config.toml
encoder_bias = "all"
encoder_patch_size = [2, 2]
lr_schedule = "cosine"
Rows from block 7 of the encoder of a small image FSQ autoencoder, named by matrix and row number. Rows with one number belong to one neuron. Each number is 500 + 50 x the weight over its row's rms, rounded and kept within 0 to 999. All counts start at 0. Numbers have three digits each.
After each neuron's rows are labels from the 100 images, of 14976, where the neuron reaches its highest value: "top examples" is what is common among them. Only what is clearly more common there than usual is listed. The data: simulated fluorescence microscopy of cells.
# fc1: MLP up (encoder.blocks.7.mlp.fc1.weight, 576x96), inputs 0-95
# fc2: MLP down (encoder.blocks.7.mlp.fc2.weight, 96x576, transposed), outputs 0-95

fc1.117:480417439454566564476616432485534476491499444559500507535491520486533592495526467446578480526508436523548432502551489485474476556446441494375563498484479474547559446462527474471416485549424454508505392443507542447383511563516469418494510432430424442490569476405525511523570456500528444531
fc2.117:511548524485539556488448578468511483533404572561527424538533494470487483542544564533478495506570455499502481472534509486542502550533498443445549497528471510575531551513431587559447542505495439540494652511499411547531507482537505490567492580485516604585484390536419475390472404489505493615
top examples: few cells; cells: one or two

fc1.31:507391498538549454488551580506490505508524344513540575483549534505434450515514536539451431520473440552451473567459544492431573541480506447495574479448444478452503541599496528573448484547515438510435502451500491513486482416494478526417545602542496515417462555521564507531427464556483492641
fc2.31:440549551529505462554390513478559528578433442493507595481473504583570527496557481509499531534465489457538481518431523440487433479411509515488528458489453469497502493591610485529448477488514457483588504466585522571474510491496458558552519403594478436629553503470543581420528452412574498528
top examples: green stain; ring around the nucleus

fc1.170:552383528452546462557491581426544501508477526457479566512460403446492469575552479474432489421516473524558568494548470512445500535540502398541459484435517528453538445507477532582498508511482388463471593629537479479467401560520517488601540501484607445508529489508462527571470575482457538487
fc2.170:426533490470534602521499493485451536431520564498632534355482609458550505565376448396472575497497525500500420478537513527495516513509561523501460543550484475456423592510533475542430526554486514491518459451499413460476528547421569543524470439504513557498466530491470488478464517492527504631
top examples: dim; membrane rim; yellow stain

fc1.16:469550458577500408494471511587457604487567424542530548447565527538508509465552495490427499508613466481521553543399507482538558432561385447558466483527512459555424468455530457469527526437431484400497480500513528448511549442517559519471454510477466495520416551546476592565512573454536478596
fc2.16:511463520532474516447471525549553580438540538580338522499503473517513511426506520463503522512548478446512561555490621478604567526601497521534576451540477486552492526541450462515474594484499399472519534541461471517485439552559615434531533524572467566422476490589484536537565498515513466568
top examples: membrane rim; red stain

fc1.253:536538521560487528536474505438474539501488506503414476508544590517511533530482545476448474491431415463509454562467547482344463439486453545496492535392555498446524508480519484510534477613397420427519570547524537542319497460533475439526507478505516481570496470570471594517527529506508521583
fc2.253:470455410431472557557544442502474470499505539454582473570535440517529531565537485584459552493506525440490446451488597445616508476449497587506503469542500545524424571513520404511504511490448452453546492539536434512613557440575529551546492431537548432466493441505472499620560584548547496535
top examples: magenta stain; dim; look: membrane rim; bright spots

fc1.136:532488628563561510587521559502499493527589508507490539563434483583576451536357543492631612601499502616565469547472477501516522565513518461487481496506483540447442447459553553500455593580472500508513477513481502497470506460503527550536536547535586571466486470449555537488499467508473461534
fc2.136:494492554456506407632515489585463526512542405551486502596535480605490482520518559479502441498524575455518499570484491541561486470412480543460612591478506578509583443379433450463523517436511473533558415451546531528497456558541503520488522531461555480468534513463572466515512570508534419457
top examples: membrane rim; cyan stain

fc1.383:413498511542424374517496450483509397506537460459503585600505546472479510539505467537450512446489508417517472456518464564533485524481527498464493396416543506547475564575534551491449482494503486430519456515447607422563449515504614537465450515544568371484434606458508470475494506472499517567
fc2.383:480448537483523442536627510488505411520427457438512512565519524563566508488528506454425548464568579571494514424543418485579486431590466559513525554504539431545595519438518508505489575538562486506479501557499456526567605495551480527535471498489490486430446543466548433586454438571547407542
top examples: green stain; fibres

fc1.498:555512558538407453566549444456577542490508585431511545473595518477577531597600501495517463543441481509455433533493562576443490500499493475591477492510450478458468478344519467477493637515518491487463528591520522485515490549638476434483508508526460512525482459514477472461449485461446521425
fc2.498:497457567604533501546483447440469510503563498439539580484494506559487493526581590447466468485490539474528467528552468504541497429561465531545523506429399481480484495532475541502474548593531499474576520517414581508473403460493514608457455519612439516551462511398528441397533531385530439474
top examples: red stain; membrane rim

fc1.78:545463626543530576572500525495395502526550498498481556514427526507482494544495471519479480467531401510468400423495482559501522580549553533545516491485575563574466530530438539507502537504408526470455463519456511535545507481552456442504482382412476483440564508613450539439485553450445412601
fc2.78:638537459585589461616543584495404510516492554439517521554437489474504535482468564470531495511521522530509438547541476461521443549490485409547606503547549471475514480488621499476534487538466483554513489470510396469557444471482443572467544551549552432440487471571500540534521573506510411422
top examples: membrane rim; green stain

fc1.349:458569579453515551415469445558550467478499513383519485521483553493525553452508468498488486514466437543472418465512501467511573472412558558580552442392582539485492315378521535481517508554580447490500514526490484477448456544532531526547477503466542510523511516587616524457528498484492472531
fc2.349:598465499574554501407466488527538402400452568549534451497457475553434388483552450523501542543528572649506485495458490487537517468465550428485443534508410486492481460437462493504484521533434427469447457469513518501496473504546587558513494437529466513499598509432459386559493505541585530530
top examples: dim; membrane rim

fc1.223:461524437481407522488460511539577540492459412541583454500471425367422514537464568529501497516430511567388597443482539501495478560500478568481486577483529522489528548441507472507469466546473573490493551532553517413417540506466533520605471516499572567480545464441423553453587430497513524560
fc2.223:407566411424512544484481514503586511430508477517550508517512500591566495521509434501448560514483520508471472603559515425442539550577564404519473528522549505488393494497601458516474473511450463541481428534507561502572573352483474537532452488532504551454506465412524475543473568420498577465
top examples: ring around the nucleus; yellow stain

fc1.348:546538503406559474466484431459361598549596444560493497590449485540404507474507459528490523502535454544506436615510456504507452505468506520456469456552523505447507572630550432467535590512517523541506470495524489491509504499617497405519539555404529491500522430487607482488480535504518540488
fc2.348:592473439475505505545521523451503469541499505447535423592465543559383442537484600487488479498473532422407504472592521562588471459564567462475536596465516505561362514446438469516470563541564539492447444515498448491497547550417513486556483524448526514526487468556440505446481526551416489415
top examples: ring around the nucleus; cyan stain

fc1.488:514531535502520485521487455518652438386474543525442491543507490442417456476460491491443551601537510566450497437527521558435527555556536510492478613522506483537528624448491497396466505446525460510377565506502520521414483545484472540534448611509517534473447559481422514551510512493531572465
fc2.488:560558513476514444458533596562560465433519516537485513582436573463497534552499532380566553421494410532475475497505605505455443538543418511475434523529445602514495486564559532461547543497559421430469439497508532515584561511557474481518465533410450591509537512509489557506497547436468438576
top examples: yellow stain; long thin cells

fc1.189:497484461486475494618477550543487506478531600447519453500505501469539513419425487444569500515560549491567518465509396520505544438551583406503582455462526537528524480521552483491505520497577451562527415456426511556488457600529433570597577503546508571487520493479520483518559565431605536599
fc2.189:478509523469410649507529474342468440523449539503524485523483502569454549476605456512460398513454412502442519535592548598446504523445544445455574505471520478484451493421474506555433515581498503443490442530511451436534484468522460492521454488507509549561450551468569438517422501460449535482
top examples: green stain; vacuoles; fibres

fc1.184:543543477472508443517596518439437476478449469473522499542479475419448493454408483532490414600421450550534539452359475507456545502524441498485483520527320506519458455437487475469476511573483481528530522504485446540458496477557469487463404460438482417467527427451555539502565606507542460540
fc2.184:456497534545572464502400518459468588535466391512498462563587470466523515449489484394505481446552512464472535540470554478473511431486475439507474442492447376509592458542572466556490522517456574569500481470480419501489475494472527445470508640463421428502453540539552496534421528578532474400
top examples: cyan stain; ring around the nucleus

fc1.156:375469480580477503498464417480470451518445516380498488440503538500523512598405528511520502488536560419494447509616527478490470495424435620447480494466526480414426479550496456584528451503513496575516549529503548543542536519546445443466569586408539510517480537522525426490556505592504559488
fc2.156:406443478415579549506511492544550485455552362519499501537496506490543507564553452529358524506526533568518568525427519500512625481527527546460520577463478569469462549531443431530502463433556514415509521517421444471468456501463415536569481457465565465446557474520481489477435525427461589502
top examples: yellow stain; membrane rim

fc1.146:486489485573581497525525449548546434518599544556483453499482434456485575550546554490505535559608555561456509495472504569468431560455630443449485475446507485511486516394480471486575481523524511496501467492455508475454536489543524452600469500530446558604456497511425516438586547585447515623
fc2.146:472470489481574628415539430541514483515553498617543470477474545511530540508442475524480500479474504537554394494464476472435492491520491524513492432493472537439497505524436497452474470595451463588432416461630531464528496566555511479625456443515509420426392511480495488583543451458502525572
top examples: red stain

fc1.472:463459380551518481536508544591632475508435508532408531498524578487477492460366500491479568463472569531444487493476493515525503495522497457425492475511524466459482498503559463553418527441632531516475539548473434509480481460460503565453450571480409484396497560520513545623559492561498557478
fc2.472:566611470498538547494547528407411446479481560581479534514620432499494475489538465499517497496469469507508474599544480516521415511575521485480456617556513537605406472363468569537510494467502433497516564517523494451459497442500486547516585499522458517580518510603469471550503544501449432553
top examples: dim; cyan stain; membrane rim; look: bright spots

fc1.104:559500488492565455384559518433420448504449442430494472592453462528460415480450533443446500474492539526479480483528575545438586488503472584416486623445491473540506535501523525505468377447593428518526519517511450471600523415463526507454464502480504514392535506599491503481484512479439433504
fc2.104:454468496536535469581499476531398458462559411551507465477519527520520586567501503534479585482606456534503557513522433568546522481452440436508510451470460539466395454528389491410499423544527465420593553436450430448492460475534512509455451516520543399503387500507471442563494435530539526501
top examples: cyan stain; bright spots; membrane rim

fc1.373:396509548529468353484577571536592506630492446560576508543532511474585523516479543531566431530495450446484449508508550575522516469545486513574507542577528584465472455509493567472480520420519486506452417557524517490471537455551535506477530431508571451500456497558479586504373453521495456494
fc2.373:502491563488483640511427491497461513583525542445463621411467568460444438620513577453404502500503436483552496415536460473452561489437433480449493490463490544471540560504484520557469555417469500539489494452521545542481507491467469366487437458524531485503495512510452544561468573414460498572
top examples: green stain

fc1.380:569459499549508405465524525532456427568452447448430463519611544527545526499421519447521520516602515451523609603557512456512579490501553448527453516465463501537504475465462479526454488475419647518521521564437452511426531556450454539473398442498462488471483473442494589465434469440514515531
fc2.380:491442485399564475512554470538551626480456410531458469537487377540596418463542513532535519491548486501503488527586503468477507492431556484459526523494467567473600513466499551549435489516498635535500417467559531519514557535605497564492488398530522457500516478510454558458497481575518419575
top examples: few cells; cells: one or two

fc1.65:487523528487603575507522518578451516490444522443479455490506480650412534443493541539486514475412477506472539467540530537453502548518534490478509487457482535408493545456578463602606478521518451477581482478429413386404560555421491473557510397536500431484544563452496495514458453519446508490
fc2.65:456448510595475535493443549556514516436492553570411577468502503564627441469506524515541495566476479455513456559500461635540537414570523417510562487493465498447449420501609552477466514445503433506447445469425469480588495511407559483450544463533490547543520516524483456486528581530568447510
top examples: dim; membrane rim; red stain

fc1.80:510486506485400495388493470450493451508431538481493523520501607539552546628473446460515512444539582503473455556462591435487476462522484566560566559440458527452539476580557551545437503550499485510523473511515634570601512511453455595466502578404486460524552413497547520492512502499512538504
fc2.80:520454524560565546520486542445524416534490546511463469483536574559533499369496472519481544520458515380516479465455534499458459516454493426511518446527449514476469591509509536452439479436489504483483599470473479458584475549500509540449450388483497504636467521612513450546400512538360479528
top examples: dim; red stain

fc1.402:559446448531563598532408493468581503512543507370643556377480484508448566445433527538571460467471538530393472449556549500469527504508513495434435480504487476491493585584486552507457470502495530465482564496455537434535504496475435581542407466503482554457512466598508480492506521521524454549
fc2.402:456581442480439493454522576586575517389495533555430505544511554455485516563505478504500522404428468506508480508483545451503476471496520558481480476472443592561473456424506417546557584581464569515557455451442420499465479536460456493507574422520414460464463566443511507524457481464489399620
top examples: yellow stain; ring around the nucleus

fc1.350:492510526481525552461512555436633527546529586485392464518481450472441500535495437500486458473580504476472581518481456606598481504395510522559427458515436499537477611487429554622529501452542472451529476519493529385516504531470491414475505489515465573483599504464524465472527521497473410551
fc2.350:460575490479502529412562500532502497473571539483497437517474582529435547502554501427483510566461541486560443506459490427482424478503416473489505484592497514519482568518502522510508506553545530460527501416526430409596463559534480487463455473531407489575388614483548514399609395488478572480
top examples: magenta stain

fc1.355:424503512451535546482458517418465466517602452496506459540460430517549423515524489473455512626496533556503528419498479422521522511575412444538508578446439482562508451500525569411417474441533514543512561468481540564569479510497475478499393611538428486540496537512557555517529502486637480441
fc2.355:572528501569567555487525476561475514517480497533576557507491494368424494513460583509464586489480550455516428569516408480527525544507447569517492486525562666503545570500535545464567462530546507485592496494467465397545548523479491538554421422567575511526549496472474598432511464544500492492
top examples: membrane rim; magenta stain; cyan stain

fc1.385:454534521503545530560537543538463473490490565468523464438529450487452436482568457404424475517517498585609388496473459517371564538493577528472434507534510540527533440477507561434483564504501369489502515473466532480470621429563552490557457501567389500460419559507534493460481472551503515517
fc2.385:397472488557508483424472485459435536524502520531437507510486441474537521537456415411477488504494485471498511515442465492473488470455499461455508422459540535616473498400476551541532422508390519508464521438475491590463597574452516528538524438428443507517479506528667394528491520606537503559
top examples: yellow stain; dim; membrane rim; look: bright spots